config = dict(
    arch='unet',
    train_examples=195000,
    horizontal_flip=True,
    task='denoising',
    norm='batchnorm',
    widths=[64, 128, 128],
    blocks_per_level=2,
    block='sep',
    muon_scale='original',
    learning_rate=0.018,
    adamw_lr_other_params=0.0012,
    max_steps=11200,
    lr_schedule='cosine_restarts',
    warmup_steps=560,
    adamw_weight_decay_other_params=0,
)
Rows from block 2 of a small image denoising model, named by matrix and row number. Rows with one number belong to one channel. Each number is 500 + 25 x the weight over its row's rms, rounded and kept within 0 to 999. All counts start at 0. Numbers have three digits each.
Before each channel's rows are labels from the 100 images, of 14848, where the channel reaches its highest value: "top examples" is what is common among them; "colour at peak" is the nearest of a few named colours to the mean colour under the peak. Only what is clearly more common there than usual is listed. The data: simulated fluorescence microscopy of cells.
# convs1: first pointwise conv (model.enc.1.0.convs.1.weight, 128x128x1x1), inputs 0-127
# convs3: second pointwise conv (model.enc.1.0.convs.3.weight, 128x128x1x1, transposed), outputs 0-127

top examples: ring around the nucleus
colour at peak: brown
convs1.7:486492495547520505518485515525539500482519493475488508484510504503497547511494460487437514475555511513496496513473511481511508526459508486513496519522509511497499463492494485504499476451511528520503500537450490491471508545491454535488513526480486480524499523515503446495526487492515509462499517501511485539501512516529490488480522535412518534517522517513489440482537459501489435461511
convs3.7:475490504528488469462485556502526452490489480475503449497494510513472503485508532468470478486544495509465502517532467466510507511516475516439508498512483484490453540505486516502505443513472472521516477487572494496504475458481485519507463503512501506568440501518488527531529504453518506510506484490467490465522505490493512493498486531540495514509507502506487487499539490483528477549480

top examples: yellow stain; crowded; cells: ten or more
colour at peak: brown
convs1.0:512501496489497486462450557480507458521474515521476471500491522481496507459482485514518486504485486507518513493501502502494481530480470522501517515429509471513495529532534472500469495522518470496483504512483477457522459545492527460504482520519508504533482484520476525509468507524501458505501476517529494497584518497540518505485512500549486482476525460469523503490487527503523456514423
convs3.0:494530492528491505505471492482519496506516509532555533505497498512506554478519521478502518488509529521472473504480494464494523527514514483492498431501502541528508483519503496461474527541510532533475520485483485492487492484523493495512532487519470558567514506491513463502498520518499451527470540482511559526501500511514517496511560511489497536451503501466508529479489494513471442507447

top examples: yellow stain; long thin cells; ring around the nucleus
colour at peak: brown; green
convs1.98:492511507479457517469511500515553518501485470495535501502493550538525547490485525549486514505513526520486510497516491510483513544539474539505538517569499534500549522528503522518534491541475519539505544539491491493545505505450487503507556488520501497470465491511521524523531496425478497502519498506494513513514505528509509498491510507538487488470499516484511439516518496528508514492492
convs3.98:497500477503490483547504500499484514461517528477496503467511525504508495513447491545512515522516502429480503508477481490471508482535485492491472505552505499517485477559555524496474522484517498506464517507480480523448492496508451501489518457505508505555464534510520454468489495506497492532470513531511491502479489496496439466492507484516554480491525505507520512501530494428508526484468

top examples: ring around the nucleus
colour at peak: blue
convs1.118:501470461495521505501509541502538497494475516502562500546476509445520514448549492512487522530483516478467508487516510505491510519507492482501542503498480450522496472495517506489470514477419497522434513516524504490501513484542537517513480490491502493499473468523474527462484477483463525534520567491508495508462514495505526500492484506524488510480468478496481458524473449516504516483506
convs3.118:508506490462492521475473488501492466525482497501495519524461532507497525402537547512518523461494502474492518485467502483498536511476514469498463489500528538519515544511530515492503508531496497504516508526499493542515493508446512482477472537502501488508494554525495494480524491494495491464476492480499513507490483521501516545496457532508476494491489476513475508581542516559490509545481

top examples: red stain
colour at peak: blue
convs1.14:520475487515501482519511501531489533475507492465491513541486510483493485501487480545469516562492476450490499497508470528513535511534466456487512472481477489525505522496484558486518500493500513496512487541496506502514512482517494500485497482610504493493514493466480491518548502543533539498520475475489478515500482515490501501490516493534479519494451535509491501417528514470513468508519
convs3.14:511518514480490497515486499494471449490516530505514464460495473499492496494583492508534500491512477488480515525473552524470507522459504505524487515488524484520514476500589495466506517529480498477502496540517488484525478490509527496454507471473509507532500498484559543521498522501480507492442514436514490465506515459486507535478495513522491460475487506537477486492532496462518486494483

top examples: fibres
colour at peak: green; purple
convs1.87:493491489509465503506471499494498488480502536537504526506464510514529488578471509505486471579501515526512485496462521507486569499488432477504471490475471497501492497511505533484501507503454517474468457519529534515493443493496496539508467509509503505502486528499546551489511484514476506496496551509515527477513483509503511544473502483517526499508516497493481467454506458522512549502494
convs3.87:515504466489488497497518473523491503477490528551499511489478504519478506531512496552495452506523492428503524499475498476514501514476495481470522489496442500518505506462505458509508535480554511523504489492589497507511505479478500505510457454512505486474485486518556451494476473521561487476484499507505495477494535509522548500477501495509532476511527489527522532488555469507512492512511

top examples: yellow stain; ring around the nucleus; long thin cells
colour at peak: brown
convs1.73:508523518507496502496500505505512505529487431461497500526552509537515512498535492486548520489520475490534494502548519472493515524461521495505525515504558509496513503516512467508529491508557492538534518521499481487503546487525501515496484481489496542528497490524498536504494490434465493499433509485486482447533488484528524513490462534474505493484523513527529456489432489488495527498489
convs3.73:506514518501500503523533497491498493525553532476517503504554484488494493548526529519522467509535491482484490517493518526519496540576496486508498471526485496525531518499488539513582484482525492476508522481508457508463466483577504486505490518518503508507510477538544506528514512504540483520491516512503506503496498535478502520474515521478497487502560518473498517538495494565514506528529

top examples: yellow stain; ring around the nucleus; fibres
colour at peak: brown
convs1.119:515514520532496520480490524511476513503531470534537501494492486516494509472553486522482513438507442573451501498496562474503576495518497471510496484488507495508498499470504485518481508518490487497513524504503526519502470490549495497502504507549502513541518479508504476483502520478496487488510493543461459574478473450532490509495478505494521500527512451485506501534496510543499520492510
convs3.119:504500489523506500485512505488496497510502548484511505496486497490460506485545500498516510544532480568527544486497490503489454469507524559529502519473511509498489492515491414485518520520507484528493518529484537526476514493503516510503508506470520512509521571474512502532495508497494505490495530476516493467473475479485574467530494502511525526512497507544464444509557514542483525503498

top examples: dim; membrane rim
colour at peak: blue
convs1.110:483520474498538505528553457539474476494498479477478521499492504513505509504513498489497495478519490478484505516510480492524488525479478452504500512504500495499511478477503498514528505486496523550581503446533504504498538513511495501474487492483481415499496507456482541521541502483506547505489487506501461471510555509481504460514508476521514497488481551504500541504502517556482489521573
convs3.110:460529505487486514492495503450531475507522470482503517505473480499517534455477521463508565487516516481518484482493525441492486496560500504480528532487510501536534520517512485509522498496494523537508519493477487501510494497576515481528485504501496497513475449513473475470484534510475521522497522510491486555506497492481489512521522521500519491490509502522481541468486500523486492480391

top examples: red stain; membrane rim
colour at peak: blue
convs1.47:514443501526524502480549503516478481520427507514489519508475509485550445503501505513494479524481507495497498485518492500503494493496500508494510478515486473506511529495499500520512488505516491490494513470518482504506532485497503500492491488515500541492492507497487460500491485498509527479474470495496510493460509471486498453490504502514526503527524518528486484502515511524507470487326
convs3.47:503479490504514500505488512506483477507481506529524511497523487489469515493513442504512488506505503496490509475484493502499510516509496514499499492483483496505489503500488504501500499461499496502497499487477504498500533487522511489481526498521491522504505464507507479489496501510480467490537508504499489468493472510479500475474523516468521496470492505463532513502497502505482515494286

top examples: red stain
colour at peak: blue; purple
convs1.11:499538482501545514498502444471470525548476471480524517503516500479497516485494516523484489520488513495481526499525509546503488485495490439502510518499487494512417500495499500501534489466461449550490490504453474522497546542520527455490486507426509500491485525501527534505496445506506527523507486504555494500520497490502508490492485448528504522484529500505453517499498480487503483526518
convs3.11:522513484510524473487523510468533533483486482491496470475520502494503474502549487508480480467527488464487514506543509501513486514494484479515459499476503516519532495500522536495515486513583459477490488492529501521506592532511512490466475480500521506483482509478468531492519497470529504505472478460497486501480509504497476549530540519492529497509482498538585500520515504477501531555495

top examples: fragmented nuclei
colour at peak: blue
convs1.43:531512468507516548489515490502527486522459493487496489552483517499502506475489484508463521492425499511465506508518453535486496535482475537524528498483466488450512514505477457493496496531538477549446491495497550505517491521500487498533489511516491527503546489518465591530503506511503496503483509536497503525528488479522529450514505474497524530488477524476507491501541517516494486520515
convs3.43:492488495515504477534509492521514508507494510480512510470551484511459474507519525511498497568554537462529520482550573497517513514492513526515498484529463490539498522469517543493536524520457507536434490484475517559488478509509483484496491508516456544492469501484482512513523467480501492483500506499525486490503514474497525480493518505505492537558482479534516520510514520540464489524494

top examples: ring around the nucleus; red stain
colour at peak: blue
convs1.36:499490533490526498502520527497504496556478524478529482505551498471491499470508506477479485474444536466473499501464481571497443483496479476511550505472481464496533535498502516524520511437500518527509480490484473499496540504499526518497493504487502528509501512461471530477502486548475496524448458515509490491475523523516495477487506495496489535566498530503486495504514449522500502460528
convs3.36:476498495518506494521496499524519453472490496515446484508449479522507548551503523509528425486529482504524502487506510474514481514449514497473539526485468497524523509504513462505526495464489470475470479504489478503478539506463520493541495517483504474534511490514529481527519501510522484487475504521524505479492529547520476513488478538479435471494524526491476568533512510489482468528479

top examples: red stain; fragmented nuclei
colour at peak: brown
convs1.102:499506475474521489512492508528520459520486536457485504549503525497469505552474494488549492506488556518483487492509468525505537512520487522487519491496504492512515530552501478478523460446499502494452447483515475494551531529503533537482523498501515497435472467481503487539510492524511549493487501555508502482514541519453495503487494508441499492497509540510509517517511515521507471506494
convs3.102:492490518543481448515477492467538502533471492507540481450527530498513480520504486508505501505487524503483515509451494500496477521508470506504518490497468532518497470586479520505477546530491487487516551515481526548449497487500546511448509480500499472539507497485518520536515501497500493499503493506447487558496478532473462470520487517505545513498555519476506497514485486510507506516537

top examples: yellow stain; ring around the nucleus
colour at peak: brown
convs1.78:540473514527452556467496491466543493452543507539490506499491511497507499524466488484477528521505500453507514501512503506490532544482506543478481482487541503494546478489504485506468568504490512512450477513417482534488512506496524476513534547535491505521509494478476485503487489497483494487480527510523475505473523524492531525513461529515540479480509472510527525519498530538500512501492
convs3.78:480508488534493494466491501509493470512504479463469493504511505488495489489528504549523515507522507530495532477491508489472510482518505474527509517486507533564507478493511503490502520483527494496469503501521491438491528500460468503464545432508495507583587516492471469508492536524535511512460487488472485489515509528502507559526485531528524463517499477536533514524489503508492507515482

top examples: dim
colour at peak: blue
convs1.9:507555530511521519526573539513502515497482492505502499494505502465479480508480495498510423500493498518516523490505515431494532479478486520498512478583494527507513510505488473482500499522505504496532519462512487503505498485492501482512509501494508390495484500516519488502498514502505512524495518500488510525468488489505513499576495498505476492470514494532490462508510532487503502495580
convs3.9:468464488497475470503464509521497541443498501460501497499486486484484525442469521490514488499501450476514493494529512496466489446496529537489524513480495538455551518512494461506486450504506510494538467479488502466497497484508499554491505484439506514485488462537470481495522475526483522525532469493512506496505510519490495508497452489484495460517478495501435504489493477497514478475564

top examples: membrane rim; yellow stain
colour at peak: brown; green
convs1.68:501457482531470513510490467522447479512461527494491524453438531506513542461511506516461455493488502480517473507542500514483517515512489494495482499487478501529551487486488515513518498477479506524435474506488495526490505533480473551529483522489501514511458514498527554489466499495426489503575480484513535503510516527491511498516476486499490479477506517538522522506490535514498476510496
convs3.68:500472466498507489503466511507522536529503532526534509460463515509495493556503488520545439480509504491493508487480507532491478497529481513526495491558499519506483468464493475502472540516527498502487528497487474508485559493535482488502480492502510513449551487440521492530507489518508510496496451514517495508516491473521473466507481490531527495508469511520472502487519497398494462516502

top examples: crowded; cells: ten or more; red stain; long thin cells
colour at peak: blue; purple
convs1.97:524494567481531458504484524538507480444499503515513474491402478505526500489500461536577442518485490509494498530497500476505528508511464467501487520511509546493461514497514479512493518494495498542482495527497526512493495496482502529523521500532475465491523460500472535484487498517509509505498473500521509511470542484481510480500500451510490541493536506512512489473479470481493451492516
convs3.97:540488489504501505487508521510501474495461540503539473511593482488464518552474508479468464448509497455507504512519525493489503525493488538521511458516493501489508505498492500512527516555482533548485530494477510513498461532498535512538499463507501484478544464522454495457449494520530491454524541501513498510494501498505485462528520504476496529493462499482521486507499522481517500495468

top examples: membrane rim; red stain
colour at peak: blue
convs1.81:520471570455514502526535507511478474541502495529498507516537504486503506500512496492542487488518507469479494511469502428509463506556492468498587532506445511472499499497507487506474514489449492509546489514476496504513509524513500482495536515509499522501486484487483412491550492542518522515491480496541474506506512502501511472496512469510523520495499493506465535485490491489477485478522
convs3.81:513519509470480480511508503475529468524533489525530499506488506525466483558504520549517474490512483442513495515517498440498559514498488461525499489495477470525521482499494521493527527492528506487514499548492509502511526519560480504505501502521504496466498521528558509491546557484514504485464463503493495524471488494489501560492526460509561453497519507505493481481508501534524524539483

top examples: fibres
colour at peak: blue; purple
convs1.83:556500493481510501442509480514453480450515487546508459494494505487473491485504529577532483516505512518473480540480485496494468520487488476493453479515466549549489513497484514535435490513537491494476525510504519473504500505508493491501523534488473474533501523469495538499505528474497484501555455481516501514510507476501512461528460479492480518497470514473546486494501520511476532518501
convs3.83:491520513492481510509496527486532452509538478544535542490509514504523513519539480436468487475522504479536543493499525490509500472512516461538473445431457535469547526532514492475518534493470485466503495505515470499519502513511535516492489480481484530470490518511518492501515471471488503484500494483535504522529525550517501519531487484440524503499544506502492489490478533520493528467506

top examples: ring around the nucleus; yellow stain
colour at peak: yellow; green
convs1.33:520529522489465504481484480507528514494470535542522506578522540503521504498498511443518536492510522499485525496568485510488526518517485510499478484535573487511504489526519489508538515512516519560448513517503508504537548493480495500512515513523497505492502512504514562517498498490445503498489494532514517525518557473515565471504479494500508469471503487509497476526475499492507482514512
convs3.33:482505505490493508499460509487509483540477486527500508485477474482487499482558539447501551477489498579479474519519522489458529513448532496499507508494498534513520514558530517505503469499514492510486492508480484487504499490431532493509545469502523498519505471494473535532513484472479514509459485518512528524538475480490454530501490486445490496509518524494453481532532492537524490509484

top examples: ring around the nucleus; yellow stain
colour at peak: yellow
convs1.12:485463473474491494526466480458540474455460484504507526487518510445499508527506511494495511485520477507513477502487499589495492492540460501488490493559495504500509478513491493517513492520507514523493555511508458492517483476504509464498504493496498546473488524509492470505481511508519530519484497501501493521507487503521504501419494496414492475512523454498494495503518479501494574509541
convs3.12:504502510468481503473534470507512501448527505498541486485504515488471524504522524502527530518455469501519519514512489501498489512521537478495482470488502498511510489493507470471464447534510505517510474488491541489495494434502511515464480517516506491517508433550517520482544454509509486537499510465453501519537492487490486463541569495467470500494527490538515519529486473502502436483511

top examples: ring around the nucleus; yellow stain
colour at peak: brown
convs1.121:505481495517494509519479490502438470522520497478552480497478446451499469522478495473495507487501473543504488510508523542472499544485482487507499516441514477476476472461528533489485502489482499472503434547512483511457553476530509510487491497485503522533495492505498538491518506536496493552539496516478506571494523470553481517511469495512524518503466507506512467492501514501489535506492
convs3.121:502502513450498502494508529473518512520479470492515484575519629514452500512497493495506495496512525455495483505476480494486514462490473462483512491526515486439487540480455511491500478495480497512513520517500493472503491502494477494547496523499499511486480516507493508444515518492504524511518508511482521467475493549455521485527512451503475532534503489524484485519492502507501520463494

top examples: membrane rim
colour at peak: brown
convs1.27:541479489463481495514498422490486467490547524476503520534513500497474511506529487523486444445514530498560487494561510537505493517508562510507533471513472537487510497505503512491514505499511510514507481490506502518498544512460465528516485436544494490496518447517498487520463532509494487499485493514492507488537565516483512504486490525494485491549505524458500488471508502500496488501496
convs3.27:497510509471510507494451489502446473502525475509542513506478509490530506508525529497484578480479509490510512484472473513491485490561488524517507478549508478493505493476489517501487480531477466495543496537490487506491505480547491488529480584503493479469531515518524497498496522514525521466539492505475520509474508516499518518475526477493548518514470501491504465419514467447474497500492

top examples: yellow stain; membrane rim
colour at peak: brown; green
convs1.20:498510560474488513477446476505534519516485492479488508500515497489511536456482483493547473505493528513501505499553516501483546499508460539524544520466531495531470522508505514501510492524449467505478545500523501500484534496502473522484514529521488505498491495488556536490501432464587494502464467512511492499450504466507485470518518503516543494519476510512494491516475486493498518505488
convs3.20:511516548554512467512474488496500520495486497551522557500497489508487507543485478469555428503468510458503498503540475484534526484505483498483520466517523498494485510522460471482508511480481479493501465514513516505490494541447457503519486484493520513494511499475545454491466493483464491480449457533483491482489514547496511465505532539480509532498496500487482518523494513545508523468506

top examples: ring around the nucleus; yellow stain
colour at peak: brown
convs1.120:463503491489491506496459480522490509504471482565473501472523500539527504512475524471504544481503499502505547479497494517491580504490517452509474476480536505484508502489505496494482505490531515500442482548473502484468475507506491492534521498496502491522511519504530492486526543464438504526474515488485518478528503502489493541494440502567512491529503489513449502543499533447505513493497
convs3.120:468505551507477473514533542514528456470498491523513449495513493527496449489486522521479499534474486493567554487506532515464509494508466524518504516487491506516513498489507471492500493510517463522491512514555504485516521480484511487558479516505510512490509517498574528515492545540511526494527513496466503540537504506497492583503492484493482469529499498517495508462475462479506509500522

top examples: fibres
colour at peak: blue
convs1.15:505450517497519502512519487519524504481463461503509503540536500499459512459517502465514488471493486464452447503527472479498475519515526517513508500539568503476496501514496495494522512512547519513535505500490498505514531505550485502488501486488497540508516515479471478513526525518502508526386468502528489515484497501511493474497525489532463499559478468494512513529470495518497478504537
convs3.15:503487488517499512530524510520468496477509530433450479496549486503511540419504475442497520474499495483523484492467489541476482470486472558478510513490500512485507510532522449477535442523487500498461524466507521481488488513434506506489483513495522495515502493490471499511457483497493526517537519505452518495501487488485484464519495500491503525500474489510547493553489489506494463518497

top examples: yellow stain; ring around the nucleus; fibres
colour at peak: brown
convs1.61:492484513494488577442485491509474478474513499484503497495494517509474482511489487489500502492511491490501525517507580500496503486504479504582505492499498498534502501525520502494520567508499504498496457514471505420513476531530532463497502488478485492507506501525507499512516509501494501503500510505527533486534513489372500488494482524536503485475499503514537505510517527504485504509512
convs3.61:445492494529499501486492529508500482500486487485432513510503477506520518494493471498515498481478495500491482504506461452509494483487543468540494446524491507494533483511502513425529527524511520510510531534519460485482538453528470521490537532512536497467522455468494521486531528452499502477497492493439489457496505466494514484517480513455472468474525524466512492521496486490484528474524

top examples: dim; few cells; cells: one or two
colour at peak: blue
convs1.62:472499481526470511504476478496544467496511509472488459527514520479473508505492492468485516467469515496500525490470495507502513477497501511502530520504491471512532525522517462480539467502500468462438520501548484491516454498497518498513490504518513521505472534527537523523461531534499464513506544491479507513500492496514516502478540513453482520495539499480446497494519563491509467491596
convs3.62:470538538488490528516489497487513474495532494508465441482468475495460562514484602505555496493502498499511519490531530500522519506454499425502490519521497499503545516489529508513509521501512509478499516513494476525485491504507518518484505515521522486498482483506514462505512507516498494470500498513548501471497511509522495559535490500487498507501531501525438509493513480497523471534564

top examples: dim; membrane rim
colour at peak: blue
convs1.86:516529483481536486506479508529511476516548490504495497494492507507441519504469501499507507492513490505516500502506497467504505512467487506501499527500510505509493493510491493474498495507481501523530498509481489496502492491497492493497510504508501448494506537496510536489509493501493511522490503509486496482533521514507499519475490494522478513474479500480510502514505528502489478507711
convs3.86:509492472507501481499483508509502516481496494521499504502515502528499478489523488496492507505504482495462486516516486496499480507520497520506510473499491505493447494495500496511501502507507503486510486508517502497488505479479493504506483488461506670497517538534504467511516474502500527526485506499530502539527550521505510492500487494503499501490464504541520487507503522504509500492626

top examples: membrane rim
colour at peak: blue
convs1.50:504519494495500514510534498491486549485536507454492512481456491472505526467500526511449490454499519471507546490569476510500468511468509491499481516502578513498506519494506490495503480501552446505520475515544503502505533503510491470503468458505496492472496474518574499541464537493534509506489510510506507509529545517476494484508448501530504499511529485464486507520538473484509503471519
convs3.50:483517480477499504503461488491482476504471514532473513483443489476474507484500516524531473497506491495478486503507527467486521523437510404492483515513518476545475529515493484488514491493537496506477492526501482528500539519415480488453507426489523516497505508496481513508498504508489499521454506507491483515506492495506532502491511522514429484493513504574496494512523499495508511539483

top examples: yellow stain
colour at peak: brown
convs1.10:482475534522492497497488512525456503546457512588473501486468505510532470485522506493543497549481465521515480506536493458502511487502491487506559507471495481505499479530503486538479508473468495518432460459527511503506509522507462507519473491523486512506528506484518529490510522479496481529507505493518525495481504477493492495478458459563532494511448530476514470489515512519487521534484
convs3.10:501495499527524463478446499510519508543502496501510496503497521512504518543476509491465488497474510513485473509558535512489469469485516573519539492513474508523497443495498528512492560521588504477525524489496510529490513518481474497510514465519513496484503512478499468510498510471420511478510529504516497508502493493502517466524519433519534496507501509493470486494494505458497511446506